{"dataset": "small charts drawn from random numbers", "crop_scale_min": 0.8, "embed_dim": 384, "encoder_norm": "layernorm", "encoder_qk_norm": false, "encoder_pooling": "mean", "text_encoder_mlp_ratio": 6, "text_encoder_fused_qkv": false, "optimizer": "nadamw", "eps": 1e-08, "warmup_steps": 530}
Rows from block 7 of the text encoder, named by matrix and row number. Rows with one number belong to one neuron. Each number is 500 + 50 x the weight over its row's rms, rounded and kept within 0 to 999. All counts start at 0. Numbers have three digits each. After the name is the row's rms in percent of the matrix's.
# fc1: MLP up (text_encoder.blocks.7.mlp.fc1.weight, 1536x256), inputs 0-255
# fc2: MLP down (text_encoder.blocks.7.mlp.fc2.weight, 256x1536, transposed), outputs 0-255
fc1.1145 101:497484504519539466462501510621502459490466480472507463505551432494411456556494573538472501522564504528449504436536489515479497519441535548519595580444518466494462519552595511504503536480435544492559508545528480479486524509470469442481461528446582423455500523430584463494555467597635476462472420510463507494449529502548463452495564506461444446496584388601466520553513483514499522533477593575508537558576525473494552523448532507664520562529526526573600572529502570408536559441628507515441559483496513480551492488579524598457458520508541553627472504441453496528501495467483619525540518565430443416475588530482600522519499466490511627466425488458514474466532478376547431433489498517497452483561501480512458471505552480442556435581454537554490478494519424485426630503534589
fc1.1146 126:447585497511544521500458519443539491443388568576496484481557487592598526546636535535500485422560472531496508558486439514539465516459475538517423548514489437534533529556493563522429515583503538424542524520575500491462515479539465560587512542498543475448607552512494498540444449432519566534442491441558527419595542534439502544509525542586443488507499542534477527421581486480437494509579422463479457500505610385630551528450431529477498581489518572611493543564532551534562496444568459459431429519490500459519456457490511424450493566465543445568618448450567577466561516456424486513462484489435493399530468596397531514460523412476522466554490531496601511407448523444538546499546526441462583586567486528492527528461556468415512471520435516471465471492485464495439466505507478
fc1.1147 091:445547402560534553529500517445527479364416563476500422526568412632569459496556570509428551500534487554392556477513522530556479533433490560508403522467495474543496516656496496496506468505497547427453506521511465517498468491471491519586553519481460495535548544644497472553505503473481539618448520526541540516522583557380496523474488576518505479481558494562455571514505454435454489527554494540432442497483523471573509477507438510481505474497535577532460593511549502552502480505518451530556485527502506584519496385542523435475622499507455514602657469432588513474491527528471437483449511533466531475589442535446482511614521421490492459582464470477545520457493513524510548520491530518448511552558550523474568569425540494383486404531502568407485502420505489565442511499453411
fc1.1148 121:508511474518517462587551535435491472402426553473549423470497372568572497529563548519424512550496451560430594450489563500617543492480460563564415488416524464522528504553432501494437515541471543494456548533450453565545456438488508589551575481451498534578506519674534437495493504426546477559423545489553454492549514588345454531507555577535469465455470503572474530477552451482484507509550442494399399446493488483522517441530467540515485483493468578529488550553537529515526492456465434526524475455524508507538498474467536439468572533501514465583647478425505499416474468555470411489460476468446548508547406529452517515561514402441501428567472414434517546483490489493554528574486506484485561508592518518470570553456515514392520406453474547425467462448457454571463551484471484
fc1.1149 096:479506447529517505573528532426510460404407560461533420475535395594581462524582576528423539539514480540408584462497548504614517510473453581570423521426516456531525515611438484499426499532487542467466539535458466541535452481474506569557582489462481537551519527670536444521489492439533521574422538528561493514543537557353457521484543563537469462467502509578451547503525467489473492524543468509417416453501507470531500467524467516504489499490496597546495590547548518525526490493480421526532465470502515560529489435478536433455607524499487494617650466436558522435483473553470406463458481474453538496568420537439517498578513426448499410576474432459509528472488502495534526558489508512471530521592537518483574558459528498373522397496483556422474480439469464545443560497452468
fc1.1150 087:430512412551521544524529531423545470373402569470505416507556393651579463507561566510442559518540474553389572479495538523585492535437492572540419537458501470526523510651479483492469477515505537430473516532504464524521452494488505520569572500475468498535532535636533454535511511451496576576443535545543546533526546561367474522481502554534480466492561508560463549514518463464452496531574485524410437463497517469578496485521460517489518498483526595550497578540535526508508487517507445513556469516504497573532500383517540448472617512506484518608646463446573528462488521553469442486446491524445537482572435530432507493579515430479509443580472462479507520468499506522522539524506534524450514552580563519495574554459542507376478368533487569443470480420477482550405538497460441
fc1.1151 091:448523424545514543518518525423537480394404561451504400501551403641585460501567581514435562512537487555375582493496538537578496537431493572531411534437504467523516508639482479499459489509485539443468519528499462524531466500487507528565560500461467495539529527650525449542497497443490551582449532517556532523514548553376465525465479558533491480493546499574471549517525464463440482530564494530411444477495512464561482475510441509483500493506511601557484590528559522509502471519508440509544478517506489574524513391512542429469626506505483522601642464432562536451494510538458441479457485538457535487582429531427501493581517425481512450585455455482528530458498500531521547534499514537446513557576564525478570536491543503363499359507486569458469510420481488556412540494459441
fc1.1152 080:444522411522503543544499536440532446347419558494504409519580427601575456513571599503408518506517480554362571467526546533555487525435488609547417533483515480503503502644452498487482442526499534451490555544498489503508455465481503541573569514486441499505524522612504472544495490466460558580437550566555566527535552512420494473462531567507508456479567510561474552528502465428469513511547513485440441467515531468547506482493442559506498501483512578544498583556547527479485501497493475533538495498517486572543514402488538469459667506512524516653619466442543512429484502561476445521429498516462551484557427517471487493572512426460516448570437446454528526466479495522543552511487532506450536586585538542482536533461546486395481347542482565474510481398494488539431552495475411
fc1.1153 124:529449422502469487514576515506484473414514495434483430537544431491458421436454525454408531633488472506410572333537666464531498508482507526548495475468494524475473502560471382487546436489505501526429495530384490527550408502452528470492566422494395512630439502551495477508542554504528495525498574603487540603467496512479485441480482562391531449442541469541476509611429465439544525516487537544486477476484428562465449451509522516529503402499502500471511524490490515432452496540441520579667578470516515638532519480477527517545565394552479566533507498494494454485447482586550447530473512492516565585518473402523452525662511484489475519509432439467450511556575500568511484510427520559502466495527547484457519536477490527461488465499552517511525482462482489545519558498446470
fc1.1154 096:426550423547512564544520545454549465386413547468514425524588424590572475494554569509418519522537474571416560486525528535536471531453506579510387503476521471546492531592485522506511489505496550450451512529505471504529474486444517528558553503469470493531544507650511470548472496452475589570461530549546569520529551525413486519464511549515466490478595489542486573512516431407417482534581521527414443498494533471589485477508444518484506490490537573571471607540553525523503478499510456518533490523499493564533510395531552433470653521496467526551622493451624502485482515531454397492462510513456543471589438545462487496594504439486498429588468478482519533454501510528527547528517526530484467566579554549483571556424548487378457390555477574369473519433496478564414532505464446
fc1.1155 127:507500494506501491583534533453476457438429567436536422460481379568591495535584556519435496566482461546428591453489555501609536485486442566571418498419533455509512494530432486487429533552468537490456549538439439551540442453482506592549564474443502533581519502699535451482479482433528467548420549480572456493565540569358456536505527574546469448479463529584480540488533457502488501512535442489395393468512477486502526443533451518524466494506465568519478535543535528517533503455463424532511468454514502504539498480458529427463559527489496477595649475434501495402468465528475410459460486468462534499564392525461532510551515422437508422571498403431534541476467477499552529578483493493481569497591494505456576541464521508402537404447465544435466500448458468555472545486467500
fc1.1156 103:469524458540517518553504533447505454433405563427513431490515375616588461522583571531449518547484499555388575464497535539588501508455473574541431513425511454532505505581466463486454510533478534470466543539466436538527450478467487567551550492435490507555540515706536459514486490449505496579428515497571484513555566568338448532494501565540490482489504499580467564513529463484464494538543467513396411495488501472532530475514427498522476500511504581534472568529533534545530484480505423540515466478505507547519497435498533420444601519493486519616650476420535512434471491526466437458460491495463515483592413551442534503583526430456500426579482429435545529468470485496530532560496496513462539523566529516451582545467539480366533387475480543416484520430479474553438542474459478
fc1.1157 082:482526429519513504579516524442518450366397566481526429489548394624564483502577559524404507530513474565367580440507550500605500517467436570553393498442507481515504512621431489483465504560498547448464542533465461533517460474479498552555576497470471519550517534615512467520494489447539526577429543519554487495560533554373468496493565566514452471461512519588449535488520454448467506527552456506406419466507505487543513463489479530501496493472514580560495588548531524527514479476513459526521478478505523538552501424454533441478604493517509494647655460452562518441497462553475428505450503455457548508548408513443500502578508398456497434561472440478510534477492504499528545539481532506470546551605544519480591567434529512372512411492478554416469469436466459547467536499463477
fc1.1158 085:449533397557526517525528526427528457328412552483495417509574387623571471495566571524408534518533483559375577462508520518572487524432481548526403527462488474525523510669477502490488462512507546426464516519515475515519473491491491519584570513469466503540538533600506456532508523475496567564443534535535561518539540559384479510478517575533501468466579501572467554500520466459454486526565472515419418458502517474596508475501455521484519489474533579556480588527546521528500482511513463522563489528496511569540505389502526465477605499519476490603651471456571529464499520549461426513466509500464527481557433541439493501595512399490504453591467457494503540454493509503527543517502542513455510557577555517480570560419518507375478380516484562439466465417489480545440524495448440
fc1.1159 106:503497467504498478578539533416500463420396539452555415471508384595582482517604571543442514532494474540409589474503544491626525513470436568564438490428517462509515522579436488497438516533477537477457559524464454563524473463484515581555570479439494533563514516650540422502478502438549475544405537512542456493556529577358443520493576555536439480468490503584446528500537475489483508516548441511406397451505503477518508459530465517513492491491489574559504562556553510506523480465458421521530485463495516507524494440472529457460591526501520491611650473421526513412488462560472433484458477448451525518534421527432511502556505418439502430555467434458495520480500483480553529546481499500476566508598524516467554575460512513372536355457475566420474458450453464551450540490456497
fc1.1160 099:462545418567528505562537519416520475396437550489490425527567383606576481501556577521422530514505453569423573476498540526564497525428493563509398509451490478544496511630469498482512473527476560450434508530498479520495459472464499542578557515452466516556542534667484442530495514462485535611431546520552509499563554561380490519484517578523499482470537490574473574493528436431454483517567479519412425472461521486569508458515438523489506484486524576536463591532539519567493486473505435530540489511510505556528514402513543457471617500504467500579657471432571502454477524545473412516465511499458542486577432534455484502608512415480492442578476469465542527462503495523519541533498552509463538536583543525463549564432553507392486402496493560373488485435483479578425516492470430
fc1.1161 088:459548388523515496536503535432531431346434537504475418526591408589586478484579564508391500530520468575380577443529529500588474538378481629532409509495494477485501521635468497490479463524491537448497582545495486494498465475518493556549570486493470500513518520574479463541464476477462580596457549538542537499554571506420481455485522569488488468489545504567464546519508433426490507532553467489457449464501543466562524491465459546481491491480506573555502553556527510469500485498500516524541512503498494553555490420476518471467654479499542519616598451420541519397498507555466430542436497479450567483601405508454485511540508418458511470541428439456554531479483548516520543520501534526464522597623552518453527551457562489376508414542447557468526458424489458508461522519480420
fc1.1162 115:496495482510502493586536532448494455413425557449528416471505382579582474535589558515429506562488470536405594443492560506622534502473448576577433497415519454512509503554439481494436523546462536483459549542446447559539449469482510579550569469445491529578511517706546444492487487432542482567425540498562459510555541584345461524498534571537473463456485506590468535483530461491492509515535452501407402470500484466509514451519453525522484496496484579538495539549536535518541497472472421539518467465518505523539500469467532431467578527499493490595643474425520513421474461544482405464463480470454539502571404525450525502566520427445509427564483414445520532475485484493549523568481505498475567501586509496461578546454526508391534401451467553431470479441457475559461547491469489
fc1.1163 096:463530431549521520544508537432517470399414557446513440501540388628578455510576579532432533522511484560406581475508538538584496533439490566520411510442503464547491508616476469487488493521474550452461514538480453550508452479467490555564561510439479501547544533687519450531494494456502515610432530509571516507557558573347462529484508574516485482463530482571470567505520458458448490539552467522412426491479518466548511470510429509508490493502514574525475580529534526547515479484505419533531465497518504558517509404518538441451621510496481515590656468412548498450485506526474439481460498504457531481581419557462521515600526411468499436585479452447556523461486487504528538528491509516469532539560539526455562565442557490396504389487489560401493496433484473569428524485465448
fc1.1164 091:442540396559537509532525509458532467359407551490501423515578391642564469492573565527410516506530488556380558465509527522571485536447489554509400516464484473535508511648477488486487466514497543435452512520508475510500468475469498523579567516474467509547541544625496470546507517487491557597445537526540549507533548552378490518480499572526494472474569499580459564503516466442445491528552477518418430472499510492590518484496455525484499489478523573557472577536538521546480487503526440520542497517507506573538502386513525452489600505506463482622673473453585516452500514529455426499459520507475524485561427525434504504612520420474494464569470456487528527474484506509519555520496536512444516550566557515481564570413524505362483380525492565403477465428495472543454514488443436
fc1.1165 094:446536435547528537533501543447519458402406563459508433511540399646583440500569582511438537512518493569378567483509542545567490538438490569524425521458515465541497523619480468491484490506472547445450522528487461533509455484471491544578559508443480494541543526675518465539491490467487527620434528511567513510532564549342471519473492566514496484490541494559473580519520457451449481539554479533415421502484521482561519472516407508504489490514512576519471585523542522550505466500508432525539483502507491556506496396524538432459631500502477516601651470411565509462479508518460455472452504533471525482582429546455522504605519429460488441580468458459561520471486505515513551538498511515456519551552540539455561566454561479387504378513499562413492516434497475562440518488463441
fc1.1166 088:467521411529513508544526521438530462378406570469526420498560397616580465506571572514417531518526472561382589466503547509601498521456478569550403524442501465529510509640459485488467498520492544442476526529482477541519469477472490540578568491467467512541527542641523452535492500457507534580434538521548519505534544552367473510487542570526465463469536502578460552510520458458458502528554479514411425470508513465556501468509454519488500502484517593564492598552545518531500482489498433517534477510502517559541497409498534456472618517517489492609659475453584517434503498547465420489464494506445544495566428537435492500580522395459498437576464456467524529466504499506531534521490534512457551535587561521488567575430525502385497383518491574414461479426482465549446536498446453
fc1.1167 092:457518447517521522542522542411517462399389569465549420466529390617600458510581585520444539510517477544382578470496540526599511536454461567560422536447507466510520504618445479488440491514481538456481547530478456560528466471482502555571569504461480512533543534647532441535502495444522507566440537515550495517520552569352467522481526555533474460491516509561473539510525462479454496524559451522411410466506512462551499465524440517507496502490502593552495582546557526514512480483479434519540475492506501546520502410502541446466611520498495495618654480425558526432495487554454450471451487508443533480557426541435516498575525426450503445581451439461523525464492499485547538535502509507471545533586540505474564562448527502359518357494480568444477474423477469547429545494464453
fc1.1168 089:447543397556539540530514515435542453344427539498465415530577404599560454510569558522404529510530501558381568464493523530571485540445479567529414519466471472549509511662476494490493474522514531455478509522516468505502464489474480523572568514485461501529547542636494476554501499464476561604462520524528541533547598563389486493483491575540503476479567505573455544487514465442448487541549477511435454480475534450577503489503449518493512503483545582545466584529541522532516496498526470545555479535497518576538506407532524425490608509502458501593645464463571542454503535548451440480447529535466544460588434558435488502611520421484496462571480450477529523467482509505501534512498540514452514570568561504476581568396549488381489404515489553432479484405500481561446509491448419
fc1.1169 086:428514398544514519527524531425541464365392553478496421520571398635571472514553560510423557536525479554375581471507548522585504527432480584544424521460479482544524509638474481491475468515520544449465510534503474504529452483472505513559564498473464504544525534617514429537514517436514586577449534548530551531546520555396478527479532550524466483466574507547459534515530474451441503526590493509421438468489525467581496476513477512486503503470531597565491585546526549505502477497515452525550477504508506554537505400497547441487635519507477522592654456454577530461497508550453428512457507505451539482564433541428497500583520417480507427559479450487510520476506502521529523513500537529458512572583568535491558554432538508378483387536497568412472455425485472552420547498465449
fc1.1170 107:486546463469525432586468591486500423430382543536588482515627482592509422543514587487433592495522434552428533461559568523520562497476463521559476437445577447566572507625446474509538534547475560454475490534495481553498452411433478514533522518481529560513541573543481515459524479497493436494458485495488473508518487533438510461489639528482447491432521432513481507541573417485460501548547519478408395549475561380499455406487451583532535529483485561504474596523495517487514525423478411556517486474517497532496482340451592496475527530545571483606544483476517518509486470531452535501460458480436501451496496570466477532526499389502473438602475502447536493492569455412563496493468464471532542572517484596484464540486506467442474401502499529386510530417480495589452622459483513
fc1.1171 110:527510472468481554515480560480515456391429596525535454434597437581533470481526586465385553502569428567427558396547585481520498533474433520597366586537562497439507508591415507502503419509462518490507544514445504517504459491531525512520557506510435485485517578551486496563485448513511483609400591585585553454486485486392509472455574551471511396447524551507513526487493467410499507521494539537461378479566550455520472452460452546498522482463439559502527595586548496438473504499426516480535461465543450609564506460553511531508548500536536462576569469449570479445527468556469468555453492533475588463518387455506482496514490405444522487584403450474551570470499520498524515518498551484511594549566476551492472574395520499466497401566462568527511469469474510492459513526526423
fc2.1145 232:522495476499462528537533528317546567509493480520510526499475557506605549467511435461525567477497476462534514559520514486522522497536455474509384391538490514497518498477441524536518406448534475483447505483516523554510480493546536546481533470549450550516475516613464488554429525382409513546552550501522541494552494535466546538513490473513570570483443583404523463492527501449496490463577423456507472459409491491516400455569503522293502469506481500475415421498500375557484452563374491486542434515522497494403509511470471393551580517509471465360494484566573523504516479511511407513468472456525584542519439508508344502503500521503500394523532530548483505507508516627475575589489489482530496560469499545479489541490473530533414561439531483456517493516477567569516450481482361
fc2.1146 183:523413432514471466528531504511470483491561494408514496510496458464499432456401486471481540648453513476432501363527593471542544503489456483559534490444512512489498492532471395490519430409540478550458516484367478544567456537460500467456555449489440537570414495564539468494588552521497457508520539603466514598437524494487458450494540495417549463482511438495481485628434518508548528510399537555476481498494411553380454449548557466523482416525492478391512452453480453410452490558384534557619540447508533598457505499505508537540563441533481569446438530537464400488456463612540519508495517489546532569495460406608464510589509538487475492492455384511414510561577494523491457529441450566569453425448551464468487536491443510552515501492550490528521500429498520507522559503450483
fc2.1147 049:582513561484495405606545463491507495481533448553447451467423432465420561463522430524465398511454451522534542499509453470492526463503395483517505407521469497484512492433426567516576485604523509471461464448483505484433527481508510498540492502511480537595551541455454531462481546529480436461523550494457400462586441584535505455523563575537553533438430527533455471341492470438518510527530446432516438439492480561545496480464524534472534414451548508568507408480473449573528522518502533532533562489460534418575527553436445549544415472477508406497496485554487551514511491540511394571523547379518483527443542480405480536432467408541440571448558541530478487477493525471476506478487556423459615480606412477510475559424432527406470531368465477460466427553470516482573406510458588
fc2.1148 111:513500551486496510546478458451469521473558520489479503423422491490539518445511450541570407501456515551546480486448414473599485505518363392563424535464446480485564464439434476450446482541593457511508506449452495450544531527602470521560566504498430512559511536513490484510599573458480496519495634497541492483512527515467455488519539538582496457523428588495477478364478548543495525524381418452488441434599469519465521527478491462447446436392507524471532448491494463520474456530442536446502489506476535471551542566472435504549421484509468443452572561571521468388566477557461426474457549455495537521478406458500502453414527470493474479523503439602454596529488553466491445544483493483505655409521517433521572592428417440549535534480526483525412439461491495425541395529397490
fc2.1149 053:540511553495518458549498492442465519340524536515507474448445430497544512459538499486524419476462463556531535501457479468629497501482386445551403496448457507512589464460416493453440509617571467543479477491461522488525462464576500567587579508496454496596528551559479468480544574434538468516455588482541445468522468554444502482521570587582487450480453561514484508349527480508493534518500384420487397437588470512511533494472458506469466409380505510516530437529495507522474450467483498461532534503516525459607539553438493482537427478539517440513615526520533462386539474534464365462439499429466521520512425483475508506433517424474492491536477435540490558521494546476541492507479526460508657429581517480481578586417443472445533495431509512467432402484493479453528430481433509
fc2.1150 043:583558595476502461613514457566461490530546475559408465472473444495429571459494442507479362514475446533524550479468477478477485474486352495494455450524496498497487476416458532516580510569501507488477444469479496408431506490498506485534458507523464505587546525408416515438498508551455437481510556483495409447588437542534522492538522565537535471480413563514461498332465448462507520547505461447503412477541472588532556513420501492499490405441527472551516422468445488557497561491524527498502546487458491476584525572466479585553383450472479415524510468553487515477517465500491377584510604423485487513435515463443503559398497427534437553438565521521506494507464530498480479469475579451433603445603393489500501564437465512424467530420479463465451446566476518428559409509461565
fc2.1151 034:570553542486504428602522463516474486511552477565425472455475425476437562461496418520495358497473478542514536497490462476490499480488352466504476458537484482487495471435446544518554473580530498473478459438492498447433520487517500478535465512510472505562549553416429534446510535554435453477528560489477432459571450577529503476536528578540541506484430550499438467342455450451506513563503456447508424452531501599529518512427504499476498427440548483568502408474437454546494524505511551515521553490453514471574525549470456566564376465451499446492491486573489539476521492533487359572529597395510488506433513470408490553395490429536432570438561532551500504495483531488473464462483564439460637443601398485505481563409447491438472545424478450484461442543483514435552371515440563
fc2.1152 056:506488523394492486598523541478450499497455599487516463473571458532524495477499627455453526534530411545460602524495609483524511469489526548544416494463609454470541548482430540532511467569426545472466538514438512520543458497469523582540537475498447499525519486586480439456394395439456513505408545547529392537490401535441537494529450512499522490487437514492461478455505437466459510537617535498404450458499555532544432446511460501507504516463463532568541529521491574467525510472495434498516468462503426586568469477446620505498665520534517518570487429404519512486506485595470400540488451354427562502511485472476516526510511466488525399518491496494429518448480512572481511458510613506458482556648501609532559495516554499407442431494483556469517526507439464531430566546467466
fc2.1153 211:425557538516551523489419473482525518548409503559507559480492577557561560576603494551606470374508520487584429606468343541499480489488477495489476549526482462537522491497539604510421511507538515450581519496641498438439570502549460521533447575502573503395586511408492502511475465469487531477489446437501499400580532481512509552511530465615448528555474544503510486423577528566453484481524490442506490506538609437537558551474489492474507611507541553573492516512523474560544519460578486419364427529479507378449473471524475474451421610445521419545543505501508565492549515428450570467499478506461448417470508618437549475389492513517526480510559571525536481430447503398512504492571482434464534538497458519544481488524509466498505498558444493511458502507512496459441462492538521
fc2.1154 036:540516557478534412519547503469445534585504373567431552501427542462481486499446478489615497496401466472562487564501507512472532474451512448489546417473462473555489448380496481531556512458456475517484457527562482524471469432475510509444448502488520513540486490426475399420553552426421412421555483431392367572522459587629510531560440503498546568506423454456510471464530486581504527554570397415528515498400463613502516487508454493535477488482511469502474395441424525542487471456481477573514573448485504435442515481446559508544392481485504500494443535552433518549499562468515522525485551382525442523429567522459500554467514496552460586467536549518449416520508440491511422421449469430509523477508384459430460462575477469467511512387532434490514470581514510529494488413477543
fc2.1155 131:514485559482501502554489454430464537436536514493489486419414496493540507463525460509548408494458501529544481494444435468609494478516358401572413519456451482500592478449429498461454501558586468498501512458450511460535522514590479524610585504509428539569529543525489474509590572437491489508486641482529480492513524533469471491521546558591483450521423585508470478355518520539498519482424393439477420435589458508463508501490493485439459436380506543478527456493526471523490466524439518457503491516480545471555528559455450485544432500532464428462573552562523478394559457553469412468429537445483547524485418468492496463428519464496484475536505435587438590514496549471503476551479504463491664416531515439535578602416417459526513522470530510498400423454468500473538427523406491
fc2.1156 071:552489538491498447621516453427479523412529490527493457434414469487493546464532449509522396483452485524542507502461457464577507435512366433546430466479467490500573500461424525485490495584560498472469491445469516478470525485566491542611565505510446575577545529514460491464535562463485446486498605490499410472558490559484497476530596591590500496498404570515455474323511493492513512473482348421483400416547470550501498482482498514446503422394521531512512431482513444563509484517458502489531532497459548453550505544429454508540454486514493429474552530556508505422539473557490375507457530404508515540460464474460483504444489429521464506493543486564429547494496544488497506523475534420458674439563468453521546605427413513476484512424507506451418412501459505487546401521412538
fc2.1157 028:527546541463527479559493483457470474365516569540512460392462440499510511480501506493540410446473479550555504507458482481569510461511391389562418522489474496491589476471405546468455468662573481526485485461479492469495490470553502549600549522495451526550555545520471491481557544438486498494453560480522435472503457569446520495510499582584510437493441604520458471343489489504505505515460420452475356458558465524534504504460483484496473422373519544516514473506493511518476456468507531469507546481490514468646515555453480505542366471519507440561598526518519477460550522549463371468459503446464507500488444481438510507442514432507483570550495449572481574492463538465516488498492543438484689417600504485530600557439420461421518492470501510488412456514468479467529428498436512
fc2.1158 040:623557544475507444591517447549485507527555479575431460457483421477388576458500439515468393516486456551549541489482473472452513482497359465515483460552482490484498494408440563526569461593486514490479444443481498413438518504511503473539464504509482489560561554407444528455498513565482451474480534489485425440554440549528521479540511558530529481473396552524457485351468467440502522552516478474518425472509488571545526503424511498491511415445518488571534439486457477520521549481518540484526556480456498479619508577466465566565359454483501424521496480537496525530530500514485366563531571411477477504429551470412497559404495439532442592443531544527517497483480542485458482463495585449445616440615405482494489559420462507430479546434471473487464422567483509429566390523473565
fc2.1159 078:517503543492515489545483465437466520397550521502491497422422486489536514465510456499558401478462498523560477498447438471608484487504366394564401516477447493500585475463436500453451478568604455523506488465474513451512498495604474524579585511508441524554527550512473487499599571445501484504497581497526484476521499524454492484527539581586507444511445605499477488364513509531506535492420369412496400446595453524481523518457486489455456420376517515488519443499501463529480456506467535448513520509492556467577509567446443501544405485535490451473578554560517460379565473541469400474439540454489513519479409475495497497427524459486485504523498435583462587512485552469515477542477504466504672412526510436504575586426418462506519531466528488506399431469494487445539405504415493
fc2.1160 055:568514544478479427611523444452476499544558471543455467437429420464465571446519405556523386515441494561541543495479457484517504475507394439533494466513447494471490434401426495466522484574531485482473487440447486487482536489541491531517496502492450530555505503462452509438533562528451440480528575484481392477584479554529458472533561552544510534492397556506459459323432541495503504560453421438497483410499479568507514507459504485465490448407551505538531416469467449560485480526478519520517548456439506456548573560449443550559425463437531459458520549591457548454527488565485378548520551390538507536422489464411494460425489438543443525448562531568463536525487503490459446452492538438444661444560424446510524554455425489499502552426495457472474441533493509454556353522417563
fc2.1161 060:466496522378487438516526547381495520509507594521475477457540469475579534456484592466543528495514429526464568597509557461587494505418584536497486516501543500409533539477461538538457419500466497505503558519484534507564469508581523560526536476520445442495524477496478392474384450463420594502457574512503398534474399510490501445521423483498520519530421549429488405460489465479467531527591490497452503424533575517548432510535465496460486528444481515569559438542477526378483466496464506468493476500508445543535490477433595545510632503498598579536441439466506512429522501620480424628462429373408579486459473469470488512445490510460552431464438511513450488484503565583501470386533565526495503549600562554512505542497553468406486455480465517521540479503459467459412518558464418
fc2.1162 081:511488532491503493551485472424475528406535518504499490427418497495549511476532460507555402474462500525547485501450448477637490475511355417564399519467447482495594479464424510459441485568603480497498509457465519473518510498601480541587591506505438546540531532528486469507567572421507480506481586489538467470524520527452484487518553571594484452519418603506475473348532517532499518469445370415490400432582468507467513506490497492450466443397505532490518453502516465527488460515450526438506497511487553469549512569448450489532432502531488454476588549557524476365562454565463412469428512436484521525489415482487496471425516460489492473531500432585438591505491550482507496555487499441498689418532523451524585570445410474514518525467515509494407447462476488460541420512407491
fc2.1163 058:571496537489494415611532452453489505429536478542478435452441427472461565463513434504495391490456481524542528496491462465538518439512374441540464447511464496484543502435430543499518493603551503462464472439470518483457521470540503530590531499512454559568534535482449520447524572507483441469515576490475406475563464578513508465523587590564523518478395552521442468336490484470524511488497370413503412411521474558524490484461510522457521427402535520549507420484492439544520495516477516514542559477452541448580507555421447529549415471499527445481525514564481527456523470553504362527485534389532499531446494475421479518438478440536455544462559512559449531489496537489490497490480557412451660453584434460515507578423413522452475516413492486466448404527462516484559392523426559
fc2.1164 032:568562511537532435483549450525496491451522509560445467473485355482395551466532483511446432487468462556544549512461469481465523510483458472480489484542455483534540496470453530528527457620523492521457436422515512432438488493476506443553476512495515487576587582465457526475508565608475487497444517453456465438523460580527534492541458575543540475461481515534447491339482508417494521567543466506526464460508494586606553540461505471515537417453517495532518482510450478534514514483544490511548582522483489487623497556445479498537396435489462417559546460483553501568532600508462378500536605458504463490488586474407508598450514425521424637491512521527521488476484541477457492423490588447445615425613471489476494529389464515378529490447500473474482425553514494400554376484465556
fc2.1165 056:573499547487496413610544459474503499438528468546465439455442408465439568462506431498476402498459468521525545497510455464497514444514387462528481427522472504486525506437439566511548481600538506468462456446484516480437517474520504502579503500518463548579533540470437534447501566528480447455528571508464420473576428589527520464523569598554539531459424542524443474337480467446522520508526432411508438424515479574543485486444511526463532419421549515585509424482477440564524510520491523523543570482450537432576509547429450540550423468490514427488509497563479537489511481536512367550506547393532493533440521471417474540442470424540447556453565533547450508474495531492493491475476572421448632478603421470515487570413426531415461523408479478475454421546468520478553391526441574
fc2.1166 022:557552528492520458532525482475461506346538508551481441471470387476488532470520470498479391473483473547549536519452499480564499501470402443500443500484439513506574470458453530471498499636586464543481447451500527446479473463547518496587549506504469462559539562486455491462516592525521485501475554442494447441515469572480518487535517597546495450484467559509461494335507469482500537542527397449524421459543456534547539515452482505497487433399525504562542472525462510517473466463528517486528590559504506478643530574427484516542364446528523455554583488544531497436537520538464360506464549439419500498472492483402507563433504446499479587501474491533534513515491543487495480429478558445476705402612526491504571558420430475416526509461509483453461435525496482441548396474442520
fc2.1167 050:553543574485515449566498461508458503431563508538447483453447473492493531458496433495519365481464471520561508489460458471546481478489349425508425493513474505496552491441456521484513493570556467511494463452485520431453501484576489502583518513520458517580554574441434528466546550542455458500507599480506451434558464520485526481525516587569522457496414583489471500299477469499522520508446420427520377465582470582505565530432485502472476398403498480517514424483473469544482500491499548469516559513475518475604495571459459557550369451512512410482540515564492485409534479510479401538474590453487499518444443449461501535388504434514447542477525482543521548516476553483494469478474551448471676419567451475486526565414434470476488539431515469499427443518487504424560383510444525
fc2.1168 048:574528544477506418604518466477506502491523456559454449457424415471447553481572432523471378511462459540521536494486451480520520466494384486531489431495458483499530476438421551507537489618526509478471476461494495478444513475541500525551499505506496544564556546469466513469484548491471449472512537471478391451587478564523501455526576601561541535461413535541457477313524472446514515527528413420508421442499485522565512488471521533474536435438571536571526419509486448568527524503513527507527538492467552433567532563435439532531420482479511420537533495539509542475530508543485391567515538354493494518452526499397489526416475391527444566459544523535476508495494532454470508497490559414469657482628433473510510551456435519389487528397464493444450436552481485474585402497448564
fc2.1169 029:576576592464536511520557508606431495518499554507428451488501364513377561491454511492439447538539429544466590508446555485466507473510463549458486454490533496528457539444522552532616547586435535503448430497443478455483467478409527447559478498513506451606550507444456501446463465569526486496465500441493428472515406598490526546562445547525494443429486509521446551398466410487468511554618553519447439526508438573591544489487496481573461422478491457565508505487447623529520546436602437498503517467504460521618487541478556529538430480494447453579527406492489520532494441439464383538530573494436485470462536499431529581482521441500481515459558480482519466480445492553504529455510579511446486440627467543490571511477519552335485476442483478417477522578472500486506495506492560
fc2.1170 171:501449558533496555453541419487554552541575457496380515430378466416489583464489428514550458518524520473548496519447409447505437516555419461575479602548414487425474501430480552496425414457592469510522497453514528376513526586600480405519513490517468496496460493407533468565546551490498569494528541560502575493486542484528518515521429503563511461564446610535487446434487557506520534463456477487563536403566477559524492602498581438434492486474480532538518438533503440480492512570504619406494513498512558465524485634532402489591412504504406445467516530567499474480575496502487424462512562506547510506484470455502492500487535540485509577493513464592426578485471552507470492588501533530457516410531541397550502510481456545511481546533529497609406432537519500412541425533469484
fc2.1171 097:513567490442500554596459501514460435470479627476506496410529503607555513469561546535480485516524495569497515426496500494540467487548399514587360578553593461421490484553423542481469431501493548481511575456468450457480539520522493540545526505488435572467539526538480521553471395480428466573382606593594509414541551461365497511504495578544492381523430574544494537381454466494477493530463548518417361485572518531506527508446482455481448485525430522531466583503537470496491505485484569440493461431475449588531483484527461508500577508489522425522566514467552499428557442576456395511508496463472538516494370445471531493491541413475524442561470482522501592456430519502466548579509551512453579535568434533499554560463509516465489478551441527554458541481447477463514484544482459